Weights of a small image classifier.
Training: 6900 steps, batches of 256, held-out accuracy 100%.
Rows from expert 15 of block 3, named by matrix and row number. Rows with one number belong to one neuron. Each number is 500 + 50 x the weight over its row's rms, rounded and kept within 0 to 999. All counts start at 0. Numbers have three digits each. After the name is the row's rms in percent of the matrix's.
# gate: expert gate (model.blocks.3.mlp.gate, 16x96x192), inputs 96-191
# up: expert up (model.blocks.3.mlp.up, 16x96x192), inputs 96-191
# down: expert down (model.blocks.3.mlp.down, 16x192x96, transposed), outputs 96-191
gate.42 119:471602465585405497579525563488410536497535520480509499447547630449465515499522504480475442480497394515473536523585499367539513397471573520447451479538500554431494473448593520601445508478571532468492518504399514569442499474573428400492474470499461536639546550412430518514505438482471434486
up.42 127:490417503394583476449485461523637503502506413479506477555471377549584481531509467518504539511485608523540463534439494596446475557519433460575520577467492518559571552542437499399538467504453458510492490478544451389586508519454586537494549539485490512407464443543600511523475574552513582542
down.42 122:546541511559569497542556465509444496447424535550479486523433555536493539506513519500515485481495488532447558557506547513480472490492507668530486538537458376385436410406456509471443505477515531520481451505484549494537610458450395404525479535568533431473526461480483519517602530416562470468
gate.43 053:437457389455524467563517507427468556451492410438549560567500548529446491461643436484469556576548529460572453561500454456567461493493617528569513525446518545525533504605485508406556442498493495489461488447454505456415541437483509492440525551533476481570459586465505635451575443469522551429
up.43 061:519547534490542510426489494552570493528465532522440425480502355441586510567331584569530441521488421541434475491488489571423576496484356469446493466498475437454447485396483550596498564517469513528513526551555547543534460581449474467555512452457509568506501426530468423527461549522492518635
down.43 060:475429448440537448449439469597541498385474517567590504546418525540493507491532522562500548408621380449513519576421505437547460542571561537469522589516479460472482538483452610533525467451477440515478482454466483515556518510549527516411463501548387508521524513469635594510535484489492505586
gate.44 051:516469419453472407573489470505501541532465461501455511404445476547491512454453542454488517477555558483534410435521517466499534617378520596531573489519606547482534588549464462515520553496536522435473543406595558458465416545461476506418492566467488436473522462503434509417524559441547488563
up.44 045:494541549499473522422488551529432535575533503442571476550602547416510520467520535501478503487455453552461514449541477457585430415570506471485511453471490517454459422497433440542483502489508402484563508558478496466543523473487543467477529512575471526412454460456492479473487451492548488505
down.44 051:509677569570474479502526454616622510476500370483501512417479566509526501436510553472509486440501449577448466449507500475517534454445428549440550566559531599494527587447558482537441598533497470553472427456439462617505474475538443505521537473400466488456519488480496557502433424403408423547
gate.45 119:452597516406509435470551476512504516494526460521573560526518399463486541464508546494514458611495454619518599471537506518589542394484489485537444547406521533494537561511481525508517396580458442559475526402450490422413509546586540453411505515506554465513491462496492455477444585415557464479
up.45 115:470384568441512542578617437560561496529515528488585504496521503470510517474531518500541429575415496547453579429521449479591546435572516521528422560446508507531551541514455510471437484568572429556543500525546464435474528556525502426394498508589478502528590432549526448451467583446482414509
down.45 132:533559546431533545553534353498556478482514591467522431492471435487596525599440519483466499535507448518503559544533479498499434379566537510473471583495486476567438522480523523509454506527578467447515552444473524530503505407429466522409473570581457505502535569529519535457459600573461502565
gate.46 121:490524338476531460440449526492523486448519527463593498527542447452515484504529519496496620524518517506398525451581541434507524466446552580427589486503451434473502443499457537550559564544450544493504540427465581395466446548528392545458489473521513441454524520379427508466449490514592460448
up.46 119:448553376440500447410527519444529481495509516473604537501548417408509472507490518484468628550515554529400514409588511419545528417416551572485570470481491463474506490499463489547510565597466541489500515422439612416511448489526349480477463472537528473451536533466440457479445502445577481463
down.46 111:497565440541519491410387505490392482572465434463527525474559458485484471445409517492510506607466571446579522540482541441466539513463526444460509491494617582422536538541494510451503505494477450450505420534452597505532513593500477433477567530359445576409533552570504476533483431560558493558
gate.47 104:484526581535516492611483415598610438393496467455567528437546505501508591479504454492474571463505462365526508464510492505437517492415459495449509554524535532534410547512465444522571552491528590487534548552472493524540520510537564498571438580506531531437528549539527494456488568424549567469
up.47 114:478520559559478553603499445646567424428508487440592555478581534476521615481571466441500568456506459406540500484504478510435566512401459497495520491548518479543384542533483468499590502513565542498499555563496476523467533515472540466587426537524514502443501575519540545465458613504561582477
down.47 124:502426510410614466498580434459397477430470415510513521500414547455488567565495444491457501565412404602515405474535607437552419656542500531415490476502501530529480450524420493532481574574539464526427466541599531471556402552401547585460505550456604544548486485522510569531560458475442526580
gate.48 148:552395492529516493476574450564525513513508472510427453509482468559524546454533562508438484528576595572599511527453489395474613493387535512497590482513586562543542541502494487521539548520511437478429546495477513418512533529520558543469423447413522527481424421515557506507504545459495529471
up.48 150:443567453495472504492426490409493488469466521511506525513533565484472442541486485491549584497494405371435476407505531575527398542567448489444407498510443472427468533508534523490462453476464541558524428529490491518493466541454497434613564543552499489469544529505483500523490464437522489548
down.48 141:581425601565514500588408497427471468408461500568497493387456560491445547472496446472508465513488513441493424450539508535549585526669471567402476507516495443551492398477525497508513529531564562511506465564426465499470616497488418504501532489516440488478458592526579521484588408496491442522
gate.49 094:507473521597445506476526564531398545569534519473437480515478432553417506598392563492549510520469535410412517482464452433510554489510559497460530506577494546506541525457524496601507484481481520472460500516427585548520431479530458454385463466499472455593579474453470515402448557496488545540
up.49 084:529452548528529488539465519488580414573461409536491418428496449333613559506425480485484478483476491495575456414463462490403443522522496470496532473576528560595485503484498422316476586522449481524565513521487518427564506474547581505501511510486513524484480493547503517559482433499567518591
down.49 097:523496537478538436505585507462490449462379502507564496569496487626479525509512448505482464561422484485483565540463572475493521516511447563515551508544517382521493532405530515461479543565500511487539480523472494439537644548506420486518471605472560449427496526541559500587547462441496435466
gate.50 057:430492436566506579497397435541495499440504453552468465476450480511481500551564498479465498490515458455545442466551513427402497442427526467555436547525412521477508529513625534513558546475451495577436555496561498483601514586421513511467470488575575469534434547462537540549419556550469492388
up.50 056:431558422502552488521504525631525531511431455587523490443518484569501453514437558494457493476524535346546467479458479433423537471347433512522464525526491460497573561499509451398606526502469502497541445536519516480546456483445493577493520489603455479512504530525453483502431428530453518554
down.50 057:513536375560537534468500530448505414577458451619500467520438485587567543534485516468544471475488576466503572520557566438445484450554453529507451533484497510479521495487419512511531500482537467531556443457481410517530462466416481542476471523531466479526547495602464485436541461505533547392
gate.51 126:450567500515475599514392484588459588496540394417524561494583487500410532461500490481582515516522471426549532584540536445612578514407606547485463534452434495536437549508558528505516527492429550541462423446499507533535522543483537511508539501469436471559456548411447433471506481505581493479
up.51 125:547451483467519414524600526442523425532423545590532461502471546572544485546505517525491503553553506560486429467525455447434431431654452439457537416572569565519586490479479430477470463434526472475456498515509499448468465526503439483477477488542501506466518491501505489494538543500377539466
down.51 113:492385486519505533529438455552586463459499552419559485469449584448511457499616469468507467474506535468477510596543524548557444528470472467467514390519499574507520474495432452555512495491534481431502574622460383468573488487533394478460526559517487550481460562570517524534503471471487470541
gate.52 120:465543479513433482572511498450554470557535512552579458484547491463487464483509467526485522481474448478524469517504534506457498511493483532527440541497529517536450486560514540492534553484462623397658512422452439448547548460528512498585500502384417514458504569557496506525395497532513406453
up.52 109:517448593554463545543466505474486494467558523491461484574478531559422576505571409540550559505481561380484439509527581488496509461487448523529491456536499523528557497470523528589430542497512545525559451518433510467459510481494500508547581471446422452519481457506554424422579534458417504467
down.52 117:548511495494472474481588561508475554407477499504536537540437502519508434451428610533530411553515528549469500570561536491495523396468599574520502653518528496495443415529532531518484540475574484524579466554459549461524448490472499497507467495387428504514463473495498489449561492502509565467
gate.53 081:499461436530481499500461517428407550458560480576563429474522557425442506417368569513414501485486556497553523423531555398473504399530478504418462437468546522503458570541469458521502455524581560536639454588596463479444470470603461500483520440437513518485489440484455499507520515452526466507
up.53 083:500577523490469447495471471500464576536450548498590452429549592487485495375431449549476479441472596508537576431569480536572523513545463546399488525485504537441506513408517518533583579563492512541521472445474461453499441617570539471412534438526502460457453520471514513559426532480507458477
down.53 089:516518557552579565382450521554496402484440589499465411496401486484563490518485447521451515588490440511504573471522486413518470530463519394524541530474595439551536446497540592502553491480435635497565505499535479571569454491461502479587442571561619441444503494557489524528519510577541460516
gate.54 142:413574473520538504487511471531448507533572560573492446559516423518404407586446485521420617506483463455455532396523538578404488298496560490475539472484494436513487583470547534490519532482524531539467493533547566544461490468500508421476545579586502495564566559535573472446569504450498468549
up.54 135:602366494471547454486467555453540472482469432513542535444488526469501564433576486550536380497557610443519484518512474434594539648467392488501486514515532562503500462451444461500537527475483548464563515444519398514533538562498488572526458424422461464518420483467457567578435504508507550453
down.54 116:552560494500508492537475552512389493540447563382406510528463475533490476574511484548609491582557523480467458574589508549575546437576578525502473562501546588441501537427573496476563460495582420503469453497613453597416513502449486436474582512491496418539525540437427520493634537466442508528
gate.55 096:512540439565594513446465449540482522588455429466466578502432514548514441434389590614510512500605517500475555480513523551534450493553487392474473509522423475427492504449583465545395462612479482444476429488444472604509500541448439594491581499511526555433635550548559487545460452507554474563
up.55 097:432529592496504437471461458533487565488451521408440502480481442490527399495495495557560472486551520557492500491469507559502494546540537469517416562448522456492572416407504514508458457524466491498427484427492464603508511576395493470490518547439501470537471521455443542479464502504537553566
down.55 097:424564387502513518527479459534515504527641526484457512472515528582425495468448428416484478558578496503488483531444410489502508520439448535589450459529511532595485479442559535420523423479428491589450567548436605526557509540506538515490567469525486505483472443547482592484563507355497527544
gate.56 112:521458466531482430492457538494582440569601484402506530491513542622480463509453545564469473467482483524524446539481492542477465431502514461476499486507454525464562526491586524509479446405415493504398588503489447557485485503465478463512452503565473513537592511422497480473456565491502494520
up.56 120:508532555450488551540567485456416461466437529593530451515558479386575565556540448451580512490491518482483513481495486476526504517496501517494497520513536520523409492529443469591496598629572531469549421492499493464507507469508408534484567529465469467502403477534535488583479426473522508439
down.56 111:567359624455437598576513512486550494484531451428517490523455471481546524480480438381433377474517532490524530636473448533504494469454449450599494514472498506494494528469490503446512483451465416580461615493534488480497472576487561534615466522519558491547437594461637507458458559564505477509
gate.57 067:489581410528450489427529492487556494566504532539518547516504515515567382468552512447592542433555460540364453485436560578407503488493469571565425493468498493476450445499614454510494458479543557542515438471534572497499532373443557503559452459507542513491546553469427466544445531550485462453
up.57 073:538528495499538502513460547508530501595482513424501473442508573443392492509439387455512450483485505467584559583505385502611624441420465455532444493501450519467535581458439547449543521414572463558398491598500510521464533467536523557453587499448450546532525461480415486413501494438530491527
down.57 082:493447511454642504481450503573520576503478459499500543474538534484554562543445470541461462552451466465435447493526452522482561484504546633375464573574456492507528456513521447468528530498397514519509470590615527552449562381517531514556528479537441473561515573516482496562518434436486530498
gate.58 108:404528512578490449470424518565510456533529431568601508392560426422485512579489476605387418476473481472440441562568526563476518376511468542514575505467491444467518545514512563545455523602489433525493468539493466474531493474456559463471547434473602517489478490443482461539444494591548518510
up.58 117:421505480582496484521346535451462474454595479520537565506456554424423519468527460603415469502432546547465537490551510564502509473516435477473499503553560493476630452492529537562498548490518456512455506609494443566497465544431410510493515513453544611484470505448483454584498505467562479497
down.58 119:472463493490475398403505496528501476447513501429488461545527496607449492405534523469550496559473524510494557514494469509522511471449417479481497421539544514504539501554549507464484540544563386508444487552443513527588539519534585516536613466371539509498451461504563591422532562469465486412
gate.59 111:408557485506598589509546520454455406407398566532489588483533491454485511542498520510548569506485586456420498441513514520545427522439444545536473522491495513458479530562513459563490398497489539447466496572448470532552529491409524480484490490453421619455540553493548481486456570454552490445
up.59 107:555466445470474506538593520476542564548521537512504431434451486515537520449573459520518517506480472498447497554462612436489500512491534492508608512533525539505458479535537570402507516516550449496520498515555510500470547536518582473380451469568478448553427394386511545483475456492436505489
down.59 094:542554585462529523437562526564434473499542609440564420630386474516461548525524461583550570505506515495593540479515526460523455612511453547495502479466418498527493502412405523475605419528527493473452512530562582476455534484437550522552458555513548497483436469474499550540612485416530455514
gate.60 117:591493493567460431455467494435487467478447575427481537515494582517484537549401536475528531469544465468475487554468518480479539447424649495477574497465550520495435454468466483456423532505493501437503462533507545447496454376507451570513451476563457500460508412547432505476503507574538439465
up.60 127:446458513478594461539510509585543544548503479578546515503458422521495476505489469511510515423480466386536503475472525567505440564508427522539537548441479455445473625511502525474530450608461516496531481589622529434493513592529603515473473512418518520463488531480468483508481510605507546500
down.60 118:523480469469469563494605560538494537482500543520494520538356523454471523514434559482530497582457587481393427417459553546499413552474502527577541427547559493488492473436442548445448487523499456512480499595479533523501484469476519506532637487544461500540616505536529520494504502512480424463
gate.61 123:489487403443472439514528472469568467540603532556502436517534459455587515521526514535482591498543502433584514544495459444503488528518537525506440564439493514552508522522449466527472466583466555405502427522494476499455425429509498429446475455460439450446630557607511418595522412497570549554
up.61 123:485495453528491466526545476404518488494547509657525511475482498525591498569435468515552583503521492401537498475486466548487433481554546466458513578493526429511513548541495478591476461558514598414491429512463467495398410456466514402429475459511383431485555567547527480546417452484484528552
down.61 131:479537488489501548395512502491556447519552469467436540538560542520502492507592447436508449392504493532547404515603515527545428535463493432472476560563555486442496513476480471514451528505499473492529552665581555489489500473437535556513539443509509531448490565535475494528537608519464561579
gate.62 104:571580567463486476540528575497482626421465410498566575410484486465503570430505509505576448557508440448561544490444519452549492593569495511526438497518550561516557528549515524455492523503428535569421457518560409467484514477470487502493564472468452502427501539490517446516474431573534552463
up.62 109:415440411515551531477537438548490396597501571526418455557528515512453411484524525488429468484510521531474357430528464573476528443397465517505531472497487502440484449502553446511533440538524480406594539485440523587512492526498578503409388564493489499551599530525531517447527497499453437446
down.62 101:579459521503516515506531552416539548523441437477507502510499428577509543500545568386457446410485454617409568493503439527469429566548476470510477514484471473487552483475494519479488490565470519579530491502495370451603401507421501506508514474459483503613492413507556517514419550435509445553
gate.63 047:541482384486486412412452472519496579445523565503441430564538507547435498551528590583459430518480532494561505468478462453516525476418492487493513531605511544529595449466470477430528576585536402535514446500504463593547437480516484497436441473437568548444570511431447445490577596459553449521
up.63 048:408523453461546409460481526535469584490563467520526478434459439453586514520473557517507404542489512493449510584420507459553550494442457540473524535486487541470529436519487499460506606557514422461575576501435489519446522463474546526543406533511545494428566512436423448513438540479592408496
down.63 049:497544499478531546498586489458589539527461455479471507504428436548491541514448516575473443522482432563458556510533504395498545360543616403526552590524479498575476518464569544496568442500501511377542408476525512431554405455471411484454429491597489456490527433467484560478536495540588486569
gate.64 110:392585498601491451470438510476510492530494512514483541412541502449538539483429522619475463406488485448471550465483529415495454565521428465570471448469573492452487438575577462504416550475455408607517459551553511493544506415469557527518476436529481473525520512482481545530407548507503492484
up.64 103:525572513505520490520501475506508457586526530585432588553392490554473472508506480515508519455558567426459510566457482597442486535548512584507524587509550387466510496427480525477449515487495467483441480663426591444412485507444441460490498554508499573465437578414468517482534594544487546501
down.64 111:500499435406487553538546531469465406511554454467588620384443548541577436483593528503488499561561528442500456473537479488475527506474563479444435490487453474553473474521501503457481463493519503599439514470494533549459493381519504618559523478600579557517487589577533435465632580509459531516
gate.65 140:505435491501492480528432504459525551656527523528476505453529471461486471508513579555473443501512547407500495538449413484545466489562511470553457560482497442434601542455591548432398520458515519453600439524492454507440532522464455443433500478550493478403560520427548532479462496537553458506
up.65 148:497508533476567508472552440515524548573528581512470499444489433544532611523525508546577465529479548536491541536500445528529508445518512527659512497345554416506480486507490493486375529598529416559466491475565565489520502430513623487459565507488579390473488538525520531434463563481463461464
down.65 134:633534558587584540567458517528473544504547547461461454501436513444404602463545502388470477523516541454617532478423428461554524488445466426539512494554614583457490516496489531566450487545492414419548529475519467553468558496472454525517482541561508541501509576619558536518497480475467489508
gate.66 061:479508492503411453553487584458436542558585555468551510502470500556455528512463525497625475472515403438565429484466593507471475429471486559448606531468541449527494436506548525533403517501560558506532404475452467416498470575454466546460459547441532471498472553388410436496513495484512516452
up.66 061:507486622468540544457552573480523567463483493501565530494568502526417525531437440564570424497394557440560541589473390453584580458468581440538440531450573518551543436526554507532499519528484470483496469549568447483385424442516555516485520602546472468500531454457439523491529529530485516578
down.66 059:538446528469498522560416536488504523419505519519529459556457459524475549499487560541512525539548512469551459589575505560577470510483415432462501537514463450510445509399463522424555443454517443489422486518628501386448471541484500546553456513465491466544472519579446601491415588512486520430
gate.67 145:465427512500488463501411492493573452530542486546460665477598518537619479494509364512503587509502500524553482494494441475490504563524445494441508538439553471556502531554487492497575533516455538419564496523524443517417525519574514491448489591491519488488564506430464429539475463437483524547
up.67 150:555578496585464580425475487444462536496559477412553451533412562502441500467451468417489454547522520522488500463510576519478513488465521477514544485565464560468489489426489509516447529489495483507469457484508515419600422459486539507534509438476491563503410477594462521482424593565504489507
down.67 139:519460526434468488450500504536537478472489502560579541522538435446538441541445525517521428578483441444481609531455437496521416506550484464519532446425468426501535550562544455492486506494472559502567508394523430541537438561518559555486504554526401507500487378407484412442478468539447511491
gate.68 026:473513538505578533470480464569545489443464411518546530519565483500511509443422441533436468471370597430456647425524539590500597567486438564519486549496513512495555529494519509430432455466499468460553454549445503511550503491523610574436465455536442468457527462466502577514431537533522426465
up.68 027:516530410397429425431524490522492500505509481456414458469476495557506484555524466475578424501532412581548408634495446419491475450539624549509494537498528537510403525490455531602542492527492515455537562431433492478477494535577411452542512549422497415509493548482476456555533562385471539458
down.68 030:524455462538546451530483593523505462444426436484536491570532531607462463470525550509485470561466462529532551631450548495409450532533447500492470564477433412559460498481515554493509517497517511440581498480390584397546470504526503467484485515365510498591545465467443508461479491498433494615
gate.69 119:438505495523526449501491483569504460460427488523579477480557573586463496499473536572526431450512486432509601425529478459553567540368472627494559475479431518436546481561514484547566500390428540462521524532438414514466491630448525504475423496539531528527505495469553535508544574440512525543
up.69 129:424462515577529463569445461617494416475413554569546468483552583572504514521461512602465415454534499442608584471457458539485532494452433553502469508387420460501517440499541548417529555421532540495564504617414402593486508554486526528550493492544479553526528566453573533547505487472499518474
down.69 116:520538404467564469527421499411496563435532460569467519496509419460551485509513512489514518508450523532423473444390438503481479516538465488403541496495520524533524477445462455583465561499471555566510477363596612511433491526598479521460472503475544429607545454509512520532488505462491471431
gate.70 097:383596573564566494456429473456445514565535455554534464554504428480467447544490462560419564467497529488436502393553464495477415490484373503515519464429464431518565530439506555558560528540550531541423554516508463537534481559516498529404424578532490470576557525417517525546406524498444399416
up.70 082:443467518485519556479521472570520460426496573449431507466486510453545650528495446595542585387544525498455442493521531568499510489545543483543525487466443426465402487463511453491494444601535422484487489533520540482544441435425494466592550481550506568505505509556512511567485440523536538512
down.70 085:538453509420516442578475436485535546575550399554651553532454545500415530393556468443516477496417557532447528614488349469517506465418426465551462527557514532401519532496536363482490560470476482442498534469547454478558499554521501438522479527461524476460480497478511506477450643472447527420
gate.71 074:476539482465539415479471487395514580559494540514538458542423501593512486468443571555583504415493534503486498550464527503526353560548468521483463511507509563476456541460500519591459452540559488484573528452487467498425474543522488514524474529535465389547495398473503509544474516464480486480
up.71 071:433417425503467515488453529561584469540494526534522497424526466413497535619533581579531421534540452490519577492544557477462483434459440488433445484453515520439508483554514524439572464529406482525447502497406517436550569536524614584477495540536514470415493546512460505507456519389497510432
down.71 071:567494501412491556502441530461467525477481542449467472487449486518532445524507516572539418427542500556502409545483580433509477558609518478557500529512444478501494520576506479447451456387545488459538420417475436481425569570442488501605490534574448543519503430451499556501489587524546527465
gate.72 121:484547591457454573480522438475570465492512504505455471587503448474547544474542424490500628561457556576534458421473520625526500530430466460471593422555525540530513416385453529522525459517473505481406479428541441480563504558536500555444435439595489519439496600567563470465431563536517486486
up.72 126:483410436524509457410553490584472459541440511505510525473526582520473420480499551503465411424577482484457419593462477398500510533534467475536456574400476478432518525551535535456452510507512457526548506566582567556471528483502540504471484469533486423517489477417428513588582416518458522517
down.72 110:536491539496476594551439526482465485452437505550439487532474405581463464544485554559606448471512564528496468416487526492568556492488442441561490548596558526457518555467428478525570441530522449474481517395575461477452575501497480469454605445436449495451518559499523514454588515427599520495
gate.73 111:421521524527531647452514546529488459620602467429508501463591406496500498484505521534533518420453629567446557477536478443506523443488462464504467506518514519405573484482520445457480506520506437531484523496421489498454527485514476395521530519488513491431592462512428471534347523464511429568
up.73 098:516458452575495522434469516491548558491464541519497492567493501444492449490505482587423478455542494488483500513537508546535532560606514522496566500478472527504486435489528528453534412543459580503562439540520496492556499403606529528534492404441486434425417563505545527427521517580513482423
down.73 101:463366530506471544557455587452497521536576489496438601527443521407514455489484362480481523502489567630607503513424542485451453497465508401506530440489360498486536454426539473420526540472458450556469460457522453449467496482469535541577424460509533509426552500518543552453532517419472534566
gate.74 134:436457431504520443425632528447510492453535512429536492555432471449638552447447506489497527453568518557407476558484532487448474549453509590507544539478460565504533505478495508613541597594527484451540533474498523505488397443511458529447501528473508451482498430529411408490471591514500433476
up.74 134:569514517504512547551419409474471461505464531615489523437491531536399464576548466532525558479523443457530488421550534517558544486586479509440498496522498504477470493493446511430556383392474514559420431487486507559504581570470493466489520454558548486464499535475531470549585458420468602503
down.74 129:575454577474484514599488536497506507464410425511508506459363387505532524573474464492537404460557465428414492494481577505613553485634474531444526540442474493574494457505508450417469544392383549509473501533480418525542610493458556449506517477477418638503518567491544522446499437458545506504
gate.75 148:538500560565577517517474459598580384441509587549575453506509449509498584395527496494553585577553489455592544474508451509515486488410500432476556487514573521555443422443434486506539474508470562460495395481481416476501485580450461581452492492549512473519491456568521494545375494514512552514
up.75 156:517501460453407445477525505452444640584559458475403497507425577500491484515466550545453431405463457571425466496473547524494520514588475509514414586408452430420597528525531523458468526557546428638500584518559528539507510509504562476485556492484487541500474465411522559452533491469497356467
down.75 134:540482470417487545410588404568487494464473511542469467513547430532487528425503498447501501574492634517554563479539506596460494529475469549563446473545485497461438566548461551419524423557461521443418563492480584498476566516542541537495484432565460497464446494465501578612558495437497486525
gate.76 081:458471390526525553474509557550543490470571454571522555488520439545414476484436570414466513529549542421439495501404472486581466577558505508496570588537604578480542501571480434464559542552415456499569537587521625505543477456482486647457486411460501496412415485519502559500545451473494472575
up.76 077:510501483524495466451462601474471438430461486519491525520445501528498481561528515464390410482572519561512520420520475454525505519536613470516540505465517514484551421553459574458463600542518434436561558526492589484520487547479464539522485476448611513350500504537504488516521406454517519496
down.76 066:532515557415523509501505499462474496578556532539430508606621534436483526556493455529369551499493475495577500454601442513515536434473421523492457569554491495491468510511554558488526425466568506458416499440517588535506523435487470481531486526499513556407642528507511415572493522527613437414
gate.77 067:456471421478529528582518541506589497527529392507517602421593541504544583463500511437574491476499467496505508573470505418554593468380564554560541524481381558471471427428538431507492559544456438468584486453476500483550549498545502578481513462419530647505524542471496477583407585487478457534
up.77 058:566541444462437455478469530556533491597494503470449502484505525487522471443494455515505485631369571468455490507475489461449478561528500497474443438558479491474505614522521516400536561534490482529577411484543429433500456620502377511527495488517510521424473491537497556445489469449493472482
down.77 063:513532513546515489408484475508461404512485455339604510462471493582431521467528450552503461539530369524492531516532476496478444526513527520564492455420555472644464477505499430524499540593504469476568474632545512555469554391543553503504428528528558374511501469501454509542515393502546529446
gate.78 057:601461357472513526403587526481477483544516446455512553492535546590431464515488529423566480444559400479524546393471494494485477459600536510460524450502543534566421493519529524500465438472504469462572481486427483470499601489443457471366513473509532444481546509403484482540415481572551565549
up.78 061:550421544502432497582569491506526465570492477520378510404406476469407509493563471526476564598538539486547405456498482446558498538537479468580500476511440496526508543485567568481434426523495462432488546506457542543531489484584450550521505603562506512499544456513436468524446451461472490439
down.78 050:540444509492636513537506531449520404481561514492485549562459583521379502504594473640416447448505442582458491560501543473501562473466534451502547523501501458638482520525569575500530465469466514576547490510388529500583560484482457518493559456445466567455467447518484426506440553468468482527
gate.79 036:534469610465533415496475528554538524548510440497547492556495527499440433465484519456522478512508541579404508343553453581493480587529519467468496488400559553450478435525555537431464546514572485556424501476520442496418555416489579506534463428516519587474461470531497488566510447418476506512
up.79 037:487566494642447503480563568496482540442592505539518524472442473508506442497532600483491492511514485569477430493500599509485467499496529492453515548547472535478572480444508485518466431511489532460526458528451486514402540457462546578560484335449565497407526451525519535507398577457486634515
down.79 040:502573509429518512545456521503556487484560448464498584550536443459513464444532481462590449445426347490609563418555530524454480446506423435477524542517519493496445595487395528525560504541529588484539393434526548506496591401451563398512560461480505485497568564490428502453485422480546537546
gate.80 129:470561454434499500409570558492448418498481543437468550492554451446478494554571529431522514545457491505460535501600481441587554532477502515508512506447504625521502462460480532576538493440539554492615563522569535494542463536450484365420469496475518482545576450458504454392492435504397489471
up.80 127:501413544519505539552412476527529596503500397527476510508462481556471506453476486506528446439484511506523447530372560488459483446549505419539485486570530421522503549567536510460482505554500470501463429563423525456470576512531550584559553543467393532478447472555554489551484513568540507498
down.80 123:602562483533525503536483540489419558437509477461541551496448535451439500518540490505544468553528540500504548451502465536577509508567562523592536562405538501546467534403572463519503474445617535578531482495479494599553384377509484452498485498529543511560535509544559470422510505392449486520
gate.81 132:475472508400536544511465507585523562497503531469324492458517427545489466495597459481508534527513490523459493489467521540562471489492433479538519464429600547452518473580512584497489481521488444605445429485534508578529487494510531558404532487445518514415474523477578452516343500556436456514
up.81 123:527473557475515571511454465555561486495522554530372514514568421512459461542537474490485490529492526440403568476503483622498502461495498492557563447506466552510499596504569591482489476528490514515432511459561532556525512472560484513395551505519505542370529546450520433558388523524518535494
down.81 134:540507473557500567576493529503527463454441511513458501492495516530458443454559495421525436600548542507559561549472515525449476517508529488469452518521543437510532520337518549548501508457525536390489492485414552497534508454495540452536473538383475460533487569544451529468588519467565515534
gate.82 099:488540540430477507450524484510526545457551480503510512413527484518548454431516620570435451505573466457406511459510588500573520521490494489488518534491534531532509376448586534508524530505450620490461441481457456507582468584488575492412466483502483521496501416425456495476470503574440520572
up.82 108:518542521480466449535589479506484460452491523547566444487417465576503420480416506577535501421517434434454511619531553531447425467523484551459486527448474487537496398432496496583494586453454533530510460523465517548514446507511501444553505557489491335579417401495422570542511378548531459544
down.82 106:394582583515526491514404510509604533452531649500460498531555465417483573500466480463497572502517402514519506463520539528543409517408478599508408540502520448482523480490458419458456482536504516506478492597449478427525545484427552568450409429533552553587595436375462466521516650511514543553
gate.83 028:409532514464581519467488480626520560462516459450390501518495548459552599518489540408450503464504477550415493499437446611566445483502481511485420478418472519466482463461441487567430518560702549500546457520537432540525468505487577454497497541461489481446498503541568537568537463527503478545
up.83 028:458465549425432490524451433479548543513627455383496538519469544469470537537479510516463570504504516554561510453365462509541477580505555499467446398455454504555503467443527423435418548442531461511460548537528529445535382539465413527468435595546588553488538556552518521532468487522484407397
down.83 021:467448349532658522506552485495569498477445406493540518533499552485568489552504541451532419475423529496501521610488515578481477558450493487491566514502515550563504562471449522526537605490418442538407498513441479484526462558554506475594535549483520439454442489535452505547517487436541526512
gate.84 083:489461537541462494409510547507429575456397484490431540542558529471393471510482580447499524567517462427447478485597496575556500465532595517450506390539539506522507464489486500562490522474545522483478453508351472449486524515437570404501526500512539552553532574506451493468513490469474554473
up.84 090:461465488460524499515529418512604463556515453506547441432475466512560547431505414581472470453467585548560519531446504434405540503431477487525540556519488477532452526535542558405524456529447393483510567486634493534461427514560534589460441542468431444450499423471550523514469513530544544479
down.84 090:585552625526553521456433523444481467424389499391394505480547485483512540453516604597531490532445420491481448452688422575526451457496510608435402493595506474516483524460507477478523520504524528529585463519425500549592592553495564378637476510482495455472551496443528559457453509485459444445
gate.85 064:449402467558498510596451460367513504520528516499504503533477548639570552473544472597465541512467467496500505505449434520500422430620427509475558492507481500541555592518466500413584458541522494453523445466453490595414593573511405484486528427535564460470488476536519548474477496521512511446
up.85 069:433482471521504469532395421426470439535484578475550590495493530586484518560522403616474544459480461455508471492502507498537436411657487503447536470481442559573528586467470543457556536525520525473566454514521482599476513543584460479540535419464520448497530484509529549495480481427472520506
down.85 064:470517391483539482530465480494537546517505447514467544480607576441457448599485562495497554470462508451613559426545500529481458490458422567567498544594480520467557465537457424511462469538438539509507576492540483501494505372462557440437450493491533473498436506493361413504466531495462448539
gate.86 096:469447537488515530497459443540522590473427552516416524404525506622567528487521485495506513413478419514458635509419510495507517419426512475511472546529392428470466543445475537477396555474418570546523401454412479484495541492541451500520492478471440471536415392457546558492406419483510563587
up.86 101:544560536591482514442507530498496427493498478470554643552487565462463542473560536495519536467441487602473310513607486558510552600627523497490559483533504594486478431446516522518580429553594424501532536563594542493481487551475492506429477494459549492488526555503481468459587547593522469469
down.86 105:517529475497584602533529446539521555430458505477424560471473525500555635550508483536373487541468540498488589592479423488489534511574418527488542458443498530477544441422578566591549469559450422528518555423487434504480488447476462502466420531574615507589446471529499521447495515462378490486